config = dict(
    tokenizer='word',
    encoder_layer_scale_init=0.1,
    adamw_weight_decay_other_params=0.05,
)
Rows from block 3 of the image encoder, named by matrix and row number. Rows with one number belong to one attention dimension. Each number is 500 + 40 x the weight over its row's rms, rounded and kept within 0 to 999. All counts start at 0. Numbers have three digits each. After the name is the row's rms in percent of the matrix's.
# q: attention query (encoder.blocks.3.attn.q.weight, 192x192), inputs 0-95
# k: attention key (encoder.blocks.3.attn.k.weight, 192x192), inputs 0-95
q.5 096:540467478485537535516482504438446491505539474511570522541529407547487509478537530451464514585421488523542533484492495524460481424455519487555440593486401467492486488497489469426533526486508493528497503507504427438500517410552492486530582520531479496487484466471472479504497514505450538419
q.6 104:482490436501443446524548491573480448553559474508605523535542444529545496532573559473520465478525509540529492457431450477523542509522522573520455545548527514548520467511480512489435493495577471534496483465464426463481483565443496470472543521461478487521543466545465580438458476521547480503
q.7 099:419559603529527503456467512550476477484492512526510486441502567453548455455465532522479476528485521538549493459530483500524459510496514560454518549467481439590562459510446517519563477505459440558480470524496457491482561512471477569482395434498537517500473511478551447513502538441482485527
q.8 101:516485506476531508522531504542574522478436518485457491434447496503536452476597503536478564475492478480482554452478528415501457508463566556447431502533426569510573485449477469539562452406506499524556539553508468498478514489487450462543496491450471515544532555536530392530485470533528449488
q.9 097:463532487556412405507542547397513478500496511470412488488537523521488583405587564428453475519534528503501484481550490503491557494544506463546427469499440512513468569494571534455442515493494573531537459492466522499510516518502483508538540491565523553493436548476457506505489476453517459437
q.10 093:566528526579515574438481520542476484460506490444526496546394554499525441519478496500506474491483466453538447514485518557476536434517501553471582495532481422476504549484563498529504449488471526455481502401512560478478443538506524562474470507475522519511521557504466465557453556545425527438
q.11 105:453485525500509520485443440467519552448509502468475503496497530494522536532525434476513422499482527493483611489552485529431456450516506469443479446495414500560524495518524516503459559513439549495497462510524476462518496503506512471466480579542435519484496479564490535405514547492524519537
q.12 093:576495512531513478508519434482497567510511403549475567493486526477498546508538485547502504500571461539486465460498448467553439576475405541484444514447493502520500505554539580551462515472466519437497543545565482534464541515509488447483488538489565512523562545532498487501518474509463547546
q.13 111:519502476580511530508550459580440501548515536427447548472553461482437507467509540501479539495521443478429488474494498463545528479544462402506486551543504462505462575476460501471439445442534500570507501490489506494527547429543533427533424548448496464490498483533578580434499566527543503466
q.14 100:525484512441514472538468453563540470494471511534545530443426506531518522429506519535491519517466549505538554490483474511422506444487427477514503520521538472540461457514439529508490491511529446509482475539493526474442463424474496513455505519506436480541496452462521518460540551461506521403
q.15 101:455528485561519483437495477559491400468499445443514537451443466500557514507489544492514622504504499566545448564522538458448488483411529457483492442465438510468450498502509458534511499471516457524554475462484573503439485475498471455521506576543499516479509533490473508568517442560530495497
q.16 100:529446535562534437510496534510482451476504485475454489566494450449458505559514548520447468569485523472541491515483473503483511529467518558488534477512539523462506507453517482505502457472444480496433558529516472453487525506462580556524492512579567511479547542492533461457536539483462531548
q.17 098:403501565502555458419572504499469472493523531509522495494548511493463485503531490460475552508535535396522483524497484537438521515487503486500455495465529512494484483490439509509454502447493547542519545552534568474564439507522465548482479531476524556499515525488550513527460523496511424573
q.18 096:575513451452481551448487468471523483548502460551478486543491570514450423510452463504537503497518481473460450510471398586554511478517471507518525450485502499541531507464543514561471480453478540440437483500474445518507493450475528494529544552546469513521463488534486534533479514478455511540
q.19 100:465524532448529473513486485497514505495514511550480472507497495452499471423527527541563512495513448511509643514508481467517509477439476495457496563427481500474508504422516524495538463470488454460557551517563434489487521556492528426464480540534514512496583473505476402467508522485496479466
q.20 088:522555467496510448547503462510523459450532439554555496544469520542530485463563521410464543558468514495476481488519555506453516426553461442521506539519502523438502463485483489503520473447482515444532441475520515522522473483469533560431568458563483478518532511540514570579480491449502436446
q.21 107:533505520459486536500556467500586443608445476464533463445517451510521566549457448520456545486553505536496535429476462515473534453501528578549548566526558564533543562556499509477480484460506519540525519551522496472510527494571534458495509533544463469485555549525542515569517521428541573519
q.22 087:537494524570499533476512572448452530591514511496447477454474526501486593470411488438420547512427438471486517477541470481487526433523497497534478619492504477506550502560515403518501545446492516488583498545514526499478506485508511491592408474577492476514436546532475519511467493556462537426
q.23 092:437583518546535503525468359593493511542477477509491479524516510473479495533444532498524539449444473562486519491491513529466471458605542533422484528590511434506426557534503482520437478538457485482538598486545436467478523470497560469502480532474531560480500533541442503481547493539511518430
q.24 093:561505526590537521519561560490383497529447519491543463525533522501470538515462500446475486456522483500525463526495543392502501506521556578510469464522507479516497548500413534512452507493443466474556522512538458482538462466446479528482505494469491505535474514434504554480453491543476534492
q.25 098:498567471510484512466527541511468493452416416517519546535487504513469488466482468487520519519511561566415438449452492480477497473484537423530459507467470544550513483440513488517515477486537527469509496534560388505555437500461427555467588449505480647558460515475482464504531473530477424536
q.26 096:516396494556489503538510533499515536422526467525504560494480503519585593525555491535491462466498479519502554438480509438499552492475507485475531510449451492526476501548538520480507493500425470371510445534493427506539522467468499437512476484478489488501474511526437488511491455592474498478
q.27 097:425512535547546549482540488542491493590569523421572533525514407524503552451517530490529410515504543479512469434540518499511484467514537490466493529505474499441520521413453536497507459455513483594486480487539420457536531456480470525462583496500407533580531521506484527453539578440506551463
q.28 094:524426538537487518567486477516526466521491498495527514509443452506475469492525467480493565417478535463522494533512495495476505509487507462455456466481489501474489499497463469442546554503517492561453513504471491424557603484536463492542434567493484518525458520474473479491491537644520500473
q.29 103:546531583489526479499482444414470534450417511507489437492437510503472479534524515504518486556548484452457493460560529494491512556539563450483540527503532519408551544549480462500498490441468501443511497489536490444579475560494522556440449609535480554532496576525379513493539514480511506506
q.30 092:554471518599527484517484469452493488486454544490539500454494495569511527485533544492493513475480569532491495500457445451458475440570527504508572488486504445444565498436559487488416458496571397544453474516398548572534446513515465516502468499608474481471518531524503469509530506487568522455
q.31 105:449438428513547479504488523533488441498569528537482512501530491520518528475517532529475484522452509490485522537450434504534606502476466518598470469477467494518442421461436438508509481474558587454552498523474490522487501475515481481435435557419570607532534506456484493464527504509550476463
q.32 102:475511524442446485533490500497557510580536431513479502513537518541519552511492474516525495552515505491496411513476514482417508493439527454476487459489515515505503449534469531438574489504483505517471474475466505482512502547514472496515463499525410448509486496494487541486550565432566497460
q.33 088:545498499505440598488560490547504439566485537492442501565511506499566479523490517449505515547463487440513489581466545460439465469620500485512586439557468439485498512445517514589512501424517399497472529461450435494527512506540599535539466555521493480485460469415529508489477497485515531569
q.34 096:470487504550546528534513483568506531445507443453450538489462478473487409491542455436513458451443480497482500527534576531463488526538501478503517482511554530473470516534456493466453508503504533486528492545506514495426453515441539569541586484509479512501508550604490501531520546431506499539
q.35 102:440523536562537503561452521504511520579507497491507452486513506427486549560485487524503523531566447524498550447477502483481505464510521554485484618507492457441519519514505553475518498548517542464497513504513487560478525545553482545509480544542493529428547424591515505488576598538473523514
q.36 099:531488442484493481491525472504462542579515537506510417525531519517508515522434435532518527495537524518480464533592467476531496509519476447502509510494542430498488507534500493493475506524474440530558581476527508559496538511512469546506530613548433425487513539496553576557446489407486539472
q.37 092:501488482544541525528595542497497566602552500473535569483451434489475493513490531459500560490424508600492526525471526549484484581434502491523428570475560478492530517561426459510497511546473537481451542518472499451483487432502499487483499516471566457567491493535531582505481530500462576520
q.38 094:509437505467461456427424544524512444501531527551483511530546506497503550556533435559514513531514491540475495524507467499541542462503525505515542509507480509474540549433553449443497481493556424591475468507447523434523551513502463493475472456493445487555512503552495385449467444458539492408
q.39 099:517460569498505530541495527465490462463542495485527532409522382494510469473521510527571489449486520514508493499474484497458495507477542540498566469441542525458494518434461455572567493474422390470482461490464505447512476503529504483520580512489507450515559433528508452423461442509442474436
q.40 097:489525566437555540441485544439444490511533456464492463447490488498497525512450499507469497518444475542491402457492421555540543498499495507492516490547517431509480470502495560461503484434461428528522541472541404453512481444461487447421557533542451522460485501486498403559453480531488475514
q.41 095:492520492471533523493449557501394471473494523479473478592576541477599489477429572469470470464532456453504499505467497456501441576510458511479540520553526429548480511436482518511577465487486513545579484508492410475494524514498466504494510564521448424478538508511510468499484553460483478465
q.42 095:524484513485535518482531545560504492506567392440550509432484518580535511568513476602486575473471563460444451496472495530522475441559535456493499445526507514516491487462499485472512564491517527465427503512566430473480598481524498469528490547492517503557413548565542489443554506491540417469
q.43 091:505525506524517479536508423490538433487545505458521508470472483529558507432504510522545525452574533497504476493525429524501501504507496497523508455450464530433567518568478461486507508491540565483440468528513504520476492490518530513461552471556556504418463503509471540401449561492435505442
q.44 095:529520471473509541510428520505484475542475522431500546495522488555450440535483520473539484473508509505546555523464464510423524465482505448478476498500480464553508456483453501494514501487512550561592562493506527483577511404526539415495473559566462545463503528512522576520467567518502495515
q.45 104:526469464550465463444460520473511549525460556498510507552598479511452491485475449497467548467448480438585487456449566482432451519461456487445506421559494565493498461474446503479452485534477508447514482404458620449479575477553432489503487507489494467503486458496408526443433521507517500486
q.46 101:515503569444513580406565522425530429471422495569516513558505484502526496467484484510485543465449439541502487524495526522510511455481485599475542439518485475517499504509532511457466507498492578464502493500455468479491410464460537483436513525505559385520517496569462452496540527518516522524
q.47 099:521499533458484562602515481425446572531494506508516533529468471532408517493489596453524518473544517452468508496501499508484471461535506535478529500593494473520527426592465464479516497562576542530510490462536482426485506526504555443450550528462495501413515543415529476469534546516467514442
q.48 090:524483485548547529481571433435471468517542518419567480506543535453515493536488491513513492457485497477506564499463526491557524518514505499415594488500562595494446478468525558434492542541506497457526519502536459473476522569483545490498451479414511472502472470510545543523488572559545457523
q.49 100:471427506455520483581489501500521535584517446481475465506541567511523420499561520449527579467548576461473512448478462519513496507522525456510551444499536539542548379586543390464552501522462432507553467492548482410487475523505536468480483498528496547510517518470518552565471477499479541508
q.50 102:488624488511508595474540513557585459510462463531529551463506514527482545533549484487504496509559505489509451574549525439481468512520460480567460547555542445495520493536489497521518571536494476461496516496554491486492509502591503409483539508506462536463537444497458466483424489508461487467
q.51 102:504515410484538445485489536489526489488494498524484500548514491502578453516520460441507515493495551596455513453577483555475471481506465540443509479414465508599579551541540535493527485525485522481551408464468466581530544524476515457544564508485443556467500552511500493527487406481543498469
q.52 098:438506547497547389526471488504525527467504531513538482467494534454515471547457507479491523455518501417539512502526511519428506471440531462561532450502477455524517486537444460484524494460493460524537479476546509523460526474520474430467448467490531435475406459506477464550479541463550480535
q.53 103:483564534466475530543475454467441469459500482548451498402472451544489437557432505571457442486527533509476486456497489473464536532504512545500444462447494499534518567541481479454516476573548495522501534607533491435447537485503511506511484508532543509533551476455495441460427436493479481444
q.54 103:504561557509518534504500482497478418550498466543489469497467547486542562492470511523542471498536516430477468487476489578518510515452564519414522515471469563470516538536530502602488540528498424443513447587546579475535509498428516491448481566465457571496504510488496481461530453524487552466
q.55 114:532478575550480570458460497469466541453549473555477504514511488439451517545576485508488444549507493456530497457478502539451514510536481476606514496585450443496438513475409493494562555458496470481564475453462488469476485529494527530538528491522514540532458479472454507532537578502518528549
q.56 103:470477540437507504493463528528478522418549513507528570508514587514425557521518502509479461461497485596555492576430486499490506565510587424506503567490513539522493429534433511577468494499454463469484540578490517531487544523505550511486454533574528531499483485440428513505521485477540505472
q.57 097:464402481503543464557559456463519504525459549496489449554574523473484489409490559505483474540553494487534507521524488499455500548398432520497510453484485460511519478477513451466488487446555545492536458510476469541471499534520491487464502511598517478547497483571464460476423491554441424497
q.58 105:534500447486417533539433474480490494411525491419479536531538484513547495464513457506523523590545496510544552425500579513409449573457498522514553491485505508475609486441516488487470485589537500515524479488486456480555457528448464388443485517579467489491531461463448535478549505510503453545
q.59 091:454479533473533451507449444501449506554466575479489489525439560487525437519446488523477523508486565511518517563491492520503499514480484472546453492508498486555483549468508565516558513511463553471555539460422543511434470502496517465454488449514514484610482547545586407589473553416553495497
q.60 104:500543482518527514584479517526534463461513424513535479410521534535452490486523549528510434523464418488488535445534565437523501488547450488494492565474539503421524545450548442449524473482461590512551558492506589532562489542491543537506525511492431504488556548504505470492504469576567483539
q.61 105:459412554457538462476456481534518404504521507444533462533540455558561488516536558521452472533518428473507495532501549525548555457529442549553443526538480523517520436512559442518519504539555538440455526465588515487508449511497487514546495452468452532534499512512576414510405501547514451474
q.62 099:491525575488521444538526537551546486519478467488493475550512524433551514549482542514522544434489523514475526467473532481509433508538574467440493500408565499546521491527484476542523504421512569495512491560590535473579446432430417508484457468494458486599476467440526467459479493460496562482
q.63 103:504526462446542447552524521510494531418543430553486489480499492448532571547524486498467508510470505461479538573436458477558500480466486533486525496542498545509473535518497437483474490410519493528576494484504525545466507508505481578529422480483481540443494512508519523440535517482458524497
q.64 097:546525554483501485535489481489548478540513552497466604541506515545510486507491489475416482561513580527504558492480487583479469466513462502487542480476487496608457434497553489451495505596573521479538475449539497570526497462461501596528475552501525470482565419479488480447503616457433493486
q.65 113:517500444430545484515530537454452503471503542495464496435502470548433508487484480509502459560460437534567574513578531502503438465461567532541526536590536484525469551509478470576498562492449459464468448565482474475448460514516548455503443504544507573533536500472491563538529442528489455517
q.66 092:538431514522436480529539419496432596519469472457459513523434449507466467458488566516483534535461491533519475603456537544447522530496442524518473471501464528550503609516482454533495433455429529521470494503558422521460533518512501452540465494536459498490458526429529513481420435506540471477
q.67 090:523541518525462609518438456526523523495520561516512460516445462435456490540552519539465565519443495553528531444497533549525562502454505485558494562539507476485520502511553497491476536520526506481541479467619542483477527454552552530434523447526520471508516493512483500535426522524424533489
q.68 105:552478522460507529502479494441512453540432536476504552450508545484541527453458478487444473469462493559503458601432445466513508557562506463489462465518459425522440410501565501477531555487526524487482466456514563486515509520517514504508475488528535509528508536535567607467453532539506526518
q.69 099:411540569501515445502505539449432479568559451506425404419524485491487503537469424473516485482512527457483491505561469475464478452541436505500478518483458463476476484513451551477505486470535464509481567538540497475524464433464560453546567466476464405443455554475555526585484551474542524437
q.70 107:494404512533485519454523514479468482500510504607444575508474521444537590469506563548540556492521508486472422484459493521521522507524533559498559546552441524507475489507398438552530566579470542503510489500546524482462556514470497549548573486503516501495516463482465440492529461456518516519
q.71 102:461438511511495507543498544473494550503527579505588566493510509541521421531523497486475474522547510476591473550484546502513514450511491548488480427476587432524554537484483498485478507524509431577515502529483489433476574456462512538516515491495462512521520505496499460482473442500601515510
q.72 100:518529451509507487476485531454457501446453485482550486504555588521497478555560536499522536562529494464524515489448453484519548519500492558507539537586398493507477497529439466479576461479502455494462529496442441475584554531491518452497491485495520475462561513487484483465541526467600488478
k.5 115:481554437459528480524502513484527497464420425500478481554463514499500478579530575519503476479491473511440478448534515531454468558520481529435436406497509457469582544451459541461464589525527467550545512483539504508521481501499509498427535484483502442560516548483478531482542482541556495503
k.6 096:537445502538512513425516501541527530481423508555491490534529575469454484481494474577392530448539544515455477423547546498464441487447484521591503452489478473495532573459510485528488527492436502507447505477481475502577528539527501518465464514513489480504497486501474484436466474540518502542
k.7 102:522510459481509485484466493455461534464473561479503438545521505534455480477525455477441565494513513534483520529433472479466493443483437490473472479461501468552480438415494492549460480499492443576496459461569423513566501552494516506456565497488515438552472573475509441573516495581543512488
k.8 101:467543588502468476495510405442586443507490519513482484422483476492518436551517418475481471531473511525492514548482498532533575475482553519449492539582467504478451499464542513465501470405554538448546540497436484500494484511524514504510558463536519577492476480465587516511467535469546482463
k.9 105:480500442462570567499539473428525460490469502496517570632548503467515442488441492588506511483513480545522511499543472553491460520524561508443516478535525598447568516563514417430466485466522490526499549463526468542476517496514547543529501505505502508457484491561561436470519474514525546483
k.10 089:457490501454547471524460503500559488571428512534504549513510508509595572509489535585507494447505465549512559521516496490490555503473440484377514445474486527486464599500456522490486482452520468561547523498514558514439421475452563575481538568513482435492475505577476478469461543464553512526
k.11 090:466556538491499470611427463492496465462456503478501539521562495451444499547414504482498552519455452496493509494550514534488508436460508532517514534457449530528517580494481536468576516423498493574455529525505503466474545481453469514477565470537556463438554535526520420512477487470411466484
k.12 093:471487489542478442474568542498513530445434518512474517518458431460521544554419465422494527456483509528478444550508521514511509491518540527569463483477480533464512485480550445449466415531487512602464482526404520481494454528558500575550573540513537466524588570510505568496512505494540494459
k.13 099:491474534494520462431448500529525493462525544469486559528494488484502522466561484451479532526616545527542524485490545533483498527530487542550598500557541512501498535487479530550474458489515419434408452487565538459479594485486534589428565488535513535554536586587469474519490488510480552481
k.14 110:522507443581485517527533501545512470508469535490535489517493505489526526449553505498562542448491551503483451562540537478513482517466470547501507537527520527581527489541464506463481493528503591521515532464501506491533491431495482712492482456490502539487483511496536455484559435490574442453
k.15 094:582500527458483545560531514471471532563492477462489492497540485499485430480509545487465516553487499551582471475540485458507489528475510471483454472497534451508523528508535529469496460503519546480575502529546507483491506468470506451466551469528481473553420553534495395524509556511476527457
k.16 102:505464444542475527479473558591540498507535512425521498547451554478499483500555479450514460513495526495547425554516519567478472457548554451510444482509515486489567485437473505516551530535469530511450509514450490432534579483537469487466459516575497554461440524384594456551491517475524469455
k.17 102:514544475432515552505534492542465465444530421460573430465482451538495547579542572473481571515535472496539457510462487489478571480472508501577466451528626533524546544484493463472525476415525505519529502440490484515484512465502448481474512507519489570449371510477540491518526579508456509494
k.18 092:461536523561534608515557543538425486526453468494540552479531499537525526548490493509538523548555506557510531454491518414490534500479519516471453524528523578503504478523506476457415546473519453519531463483504499490486598521436535555516523508404482524518524504494465544494484421514486453528
k.19 097:486422521426537407508469480496499495465486496408491542506482505564440494564496514486524509475463487524448461534477534512594461455543552545532498516460457447456456477514456486581493448494470515544527487463548436486462492508529582514538438497461480455623521490569502540492444503472477489519
k.20 098:502492516484495550498457471519531521382583493459471509576552558562531472500447483528464508508519556557525519395499499516503502562475440542488570512513446571506512554504450559431471489490497477487530491502530585524551430461535489501480579488545510457510455530460478454580511440516511500506
k.21 102:499466437475488529496535510549528511493512467499393570511496482505530484536476467529509486533494527515442468492551472480536487515528510540467473449498490463538569495465503498494552448442431465510537460470507492452463429521463401442479478557458479447459588546545494537554488575459537461499
k.22 098:592536568564456426473465505524548469485505517439504414501496529461498493458453516591487516493584565474478469492570463515493493456515493484508534600506428516398467512497489492502391490460543462533484549517510473551497472502475493499463496414519480555460412510491495522552516537441515457570
k.23 099:445487510450511410458574503491414574570519461583527478478440502535465468508495423539494485427530542539455468478500475530566462513506578454521567545529491532527530471474525557481559480482456476509536498456514543496499533493489483531434454511455560468485535509561516446584433551529467442466
k.24 088:504504446511539571428557479477534533462530513469452461557479471485514438453555486452534513448591435500540492521511420556511569514470483549521414491512521530462484526478475546438547536465496474528490505558459527572556440524545475531556504488464494492448450471501442491483500495479525469490
k.25 099:519566527468549500474469514535516473440500552401461499426514479457545435529538525510536493482488513366554468557516503534511442510466462497528508517455540467509470507488494556508466574488544539469535555508515498530528513529540459502487491599526471512534471501520491451509463436487487444485
k.26 101:467453526520493527519428522532535477484453482493517562456544473523542439508520448462491566489542516509548494475471462464477481528528537512511469492483484528497497511471566454407524480486554448483520528520477513484472543482522477429503517532450491514537540587507490561543509473509540411484
k.27 098:547476493411559479498569482511475456530559552565578449554531526467494528471569456484570463487472429496466541549515527425474520550443492541479435547481531499480515519503529488536552519522451484507496574497487574509487516509398475486525523450532541520614465527544614465508499509474538482502
k.28 100:510486527493523453479461507582466508516463501485525511483462513475524474533508549498480517483593510489468507441443424403486515414512570542438508509476501493480484524390491474490603466518576484545489521487492557430466476461565552443540544465487477512511529455524499524477404533448476512546
k.29 099:563533510480509519506533529525459522460472444542524505456474530564496489509504524552526505467419513489494512479475538485474511461479524513508613560489417450443523505471476512544564463569499498485489426498534508528485523568523540544507466516487500492555518452464451493505443528535476553493
k.30 094:467521518501503508518531473512456540576547548471458543473554538452432495540478454502508539489505429495439478444539503445474507602546560494507540542504494575551392548448481564518522527560549509452515435534478445491544513508470473456506475519589493476427532495516422569525481536487506473492
k.31 094:493547509550486503490484440452468502532498478510500459586525598479497482487571588427472458500535476495503600527526540506489495472543503490504446490471572399549459533498514493506507504610533494533441501537492456509571558443555473463465517487558473492492505507497370460509533441504554517494
k.32 106:549559519465426479512551456516519461469510513455464476550465426496543479483475466460508514498542571533494540536498553501495589533385489488505524474544535611496497520494491510479433543390491526542478511547486509496498540535571459551482438529484491506513416523536515535571460519475522525534
k.33 107:495466557542484487451562612467510457571474450460468513523615526490536524455457417577517543511524487457563549481514453463575439497512482501520521410529537475463484486527543494461514469455547430455437511502537508486559539477546508441469520514445525505430499534451500447551535529489477443583
k.34 099:496445490488550481501496497529536467470375445522455422547546452438527496570471540505497527537492484477467468465444433473515539510499522496525425506466532462511506546482503509451510433547547549535478490459502515546475466509475500463487518503493550541516472438530480486572506433468470483437
k.35 099:426482422506450516518474516553521541563511486543546505527569521444508499453564438466468493551467517522492521435496433519523454524498522498466526571525499481488446394474517544407476560535491424447485479482406477526536499489478470518543509461475475481487541538488486581468538476463487479510
k.36 103:481476504453518521574534471414531421457476530487524496574397517496533464482403498534469461510463451572420489518510463467510528477455492469612484485493514449479440474519514542547469479556520518448513465448467486604536502548444486547545537469477505488534451531543450508507572548455546488404
k.37 094:541521522614477474497513468405464484620475494507549548417479541449571568515539466470489487485512487474480555484496427539458451567593517523494437534507487523513510433434489550557486554444465494494522541495483470461477443496493481481539587538487548450539471406463493479487475469519529508504
k.38 096:451509485473508489583567487571575506517548463562557550540444481542480483522551492481487477490455514502551532508492551442477492488503458493511442501464489530514572530542545499548496487557546491467536503523466483435481478598544465590515470532483566541550591508509503518528536591488499496522
k.39 102:553567549502559501512537545443602469470486484510498462486578476517471522533596487536528491480520440441555533464471509499458516493521555490578525474556463499465488476441475461481517535559488489472442464495480413549477532495525566513467479416493547490478523458481475513441495510490569490497
k.40 091:519495477471487470431626506463559464592474551496436487477506558431511456541544456535525472607536452569492498459473516518496475470463492513481460482512515499489559485524495473458459484532503471582481476461553431473510443460489567505505522538484516472549472574521519564509486559544501515514
k.41 097:510496455415502522478501559483567497441509527499383524538503431507476456463459587467472522507470481506470529504507521426489525482433489541508490542466502510537463569480456494455477534582468519470529559551478476455485507505405415511424474407500529432496475556477506444560514456466516480550
k.42 099:522452495446497528511616385484535498501543511524569557456527499533560462482437489486522541446497520479570475442486481467434565414536490497472476534458520468537539553604515532523480566462507507504490524432502481489515526490508481513572488478553571497534532527482523577565458426560521468504
k.43 095:524469488575524502517449550593494543429432495473560496525558435552567526493572459549521537523463570511460560504500532481464431528492499493512519537457578468472464495468485532498450508459504493473483472498508455505532543528496494486507472452520450492599480495587543561503489554460475485497
k.44 103:476503508501449500478559467510569498490505521548522528446617567471477436494471468544489440540482491503518541491587520567525505520523430510526499487505465508544532476518553525583521494532464505535465518484487481532451474485506502533614512529435432414471441483514551548475486550511454542522
k.45 092:510520443543542390434532549450480539416509543540481440457514416510583471486537589512523522491459455557514527449518559454467574521516474451506497567455538511511498494542397464485576466486451506466510473472523501480505482502526528487483458494523527565510569512553468473557506513471474514520
k.46 102:522464527527568538508516480491559457447482469501505488472510506539457475471433572486462525473469492511460490493499496414438453473539514438525519522546566505475451532474490519456509544460493500504495468462604499487492439488408505411522448490597487487391484531533470462462422488453530462538
k.47 098:434503446480498472481480427516501508472508512499520435439478525483517525507537528507473398465496479554540518507511488485500493515458522573543463536558518519492508444524493423472506507519509483511603538518588514536555513513478536509530510482450532523462466443517444414554443464549470407496
k.48 109:539529472509504502498503555475457421540477528498494491501468533430442441533476459521511479532513489475459535540499448515505484570546466461459571398513477483401599486538506499427454560587441488528504506464429512558470556433471508521499543486485511553493521480499467524450499550463488464532
k.49 105:455478491499506533574528454513554501507525492431511432518551549481474460510481479415542474542538506466521494418444507432489539451527507528547539447532533497456539480430459438473464477459551441509479522515501527516560492489491520481532538476531432510514464524471474499462476473464502462491
k.50 103:470446489512444476504505553510530533593514489562509477512531480542518513424483460500516473533537506551477534512507509602480460458546433478573525563458506496563492473494487523397472514531501432499480529535495504464536589477529522552492488529490508497428510495474526531443549448459569435486
k.51 091:521501491519471559563563482563523497517445546453499533534546477469586476539404496492481529463437491480487538580447484501437529486580450489449522430500495497554510513450486464577550583537505449512458515551531462577507464473491501496424525470561525496490464497491525428474509483557486450484
k.52 105:465485520603543502538548498487526521452495537397511429513479473505520539458439527440485461378462418447506436462531470515470501424518525490482526479446521421472572488605491535512476508519455467525516485452547499468422451525422479544531469467461512529573553509504492556534479516489438525543
k.53 105:562515538548579524515430581457492536430537547503500513546446519546489432468490539458423442522522555435493475468486474514503510436556439500586521564415481460527527446537535534539464498532525457437530520573552528407453498489464451551515486469460517594478503480483522508459476524532475563454
k.54 105:461519517544458562472632489515552451538494429552443555513509474482470480521578496511509523505470515463438474468456511500508517472473519497481540453502562493427494550553478492510553513465471516472590464542524491511524533463469555493543418505507537514507516601500488500531435485515509460497
k.55 111:534500434508444539457434509521479516544456514503455491517453548585481467507521527525516538499463543498556541476568512500500523490523415535522511521470530458477468504405491486507474523538504526443504498547519451489506511493495532563526455557453511499517532485513419490539428544478576526539
k.56 096:456482565537490534512484515493559558577495516474505469520551539486471571483491525507520528486487452567563500493528474440561541460466553533488441490513511420567475547489497502475448514463513497455463504442415476528507534518510504489483493574545523512544454464493514543541479476457509532504
k.57 091:450590552514515515473537509475457513465513460493537481491479492503422480521519479374495551484441526521498537460505577507525529445484461500541444535553487475486493468486507472489520568503469472518576440551517456557498494530536523555500522490471417520488450568526484473479409405530505523498
k.58 098:493564494531541566463508519469461556503471554507583515580507481613458539598513522486459432482508462521466506549549456570525499452473507449517546475447590567511525466475550495462454507579557487582502498482519474453546491447484552520508556527533513535476494534486485497549493447505488514422
k.59 093:488496506509512504501473572561495520528513548531493485517491546506465512566472561424479476507470455488510512567570413483545476502565528489472576505522529480474524501472446489473473468521532561502419531519571478491438471551431580464516510510460472497538506442500484507536454564530499563488
k.60 102:471468512526510469476448525498521497464479432588523541431493514523507574461489554461500500473548613494546567542435483512497396546473534538521460398485526509483469464459490510468424419416512536513464507511514521511564560528521542570548484477513531429537553576459527494526509473490522479533
k.61 112:400486557477491515513521504527492484465518466551531509482512541569549511564523470466461519529476474431442522549526418450529487504451520568493421481495513483457530513544509522540496464456566465447419494567612495554508517453463461444490577467511461494484505548513479525502467471488493429532
k.62 109:533488531460527434518521562482503509540506519454522503543480524441623482535518465464539548464472472519482476446560442563545532490487534488433514513463548502496467453491553479483546497496507540453558557511492493538471543445499536496492543491458451566488499452526565468527589530487491544453
k.63 098:542398524518475534529510502541483522555491435500498574498461518445483534561539453571589439471541582500558535449456445510550413474526542470495519502498484495525476557502491486499577458487512587465569518476522531479500497474522459465482468448565474516458431501542484552487475472380449474516
k.64 108:552514494476472483543514518522487544458501506447479383502539522555500496508495524518441554533459512523485433519576465426557547523500521522431544498584417524508541498528499569530455559475515519517497499514518491476507454527498511444552508509406557560518503521482536466503518369436568496450
k.65 094:463519537494512522416538411480489528527547514452543482503433482541545448489439523480489556553445493536500520586477458508528523543453566493579470478530528428478477524550428519525608519482534531433441486511460477466524523467595495417545508463456609494551550497501521516529554566490520487481
k.66 091:451531489515545479459504475554481459515606498427519446492550549502477507409502428537500440554493456507493522558519490545491483477413414452468555499567518531478469528482486497511551441508531443527517492543528481485558479506384539531493553526595433451491537506475449438427461518512572491466
k.67 103:510527507503527477471536576500503500525477453511539488485486459476510547518422561473445469618448545550508485484533484529498494522539468460515444463482487502523531471535441485449478506544482455479483493434554532442478484500489484517471455520480529520559579479514573414565500499557493514474
k.68 105:493430499485559410472493543488468505502486553484516473494538532564454560435534474502471475502504492527527522520524545434466450552515563558486454577506518518501467497453502558518531543467587506586494537473523491508575428487525462549504492539500566472530474489503512487446494406486484500541
k.69 097:490475466479516523497549471547479497477407402565453542465503431540564597458489460500464510510487498404451548479500493454520530494544522482526546466540480503475508517454529530497507501547553478458533506458477458466536463426543495491478523496497435470484524486483494486510480549532528467565
k.70 101:467460548530443541541504538492488534477461484522454428457477481475558468534510535509502548532507526468438598448540501470478516512532443488509565484489453563480513542511493439536533507487477518514558385518465499546530525418501504479495527491459451461535457524575530488446487514529520515455
k.71 096:469522512479491514526516555498427491511506454498468510590480562538520456460507568497548489413600452548463463481456561504507490544582516499493545513519548492435481528515590509452576459548477529527461461510506577532549505496490520424462487475480479462565521444441447492493469499506504528509
k.72 102:554436585432478498479503462528501504536529533456515456506457458473533495514556545503484534478492506516503558470492503427565518474462490448532542469533542527439508497506438573545485491511479496503509448481494462444501490520507507523533426560495575608469475438547456508430529518481498470462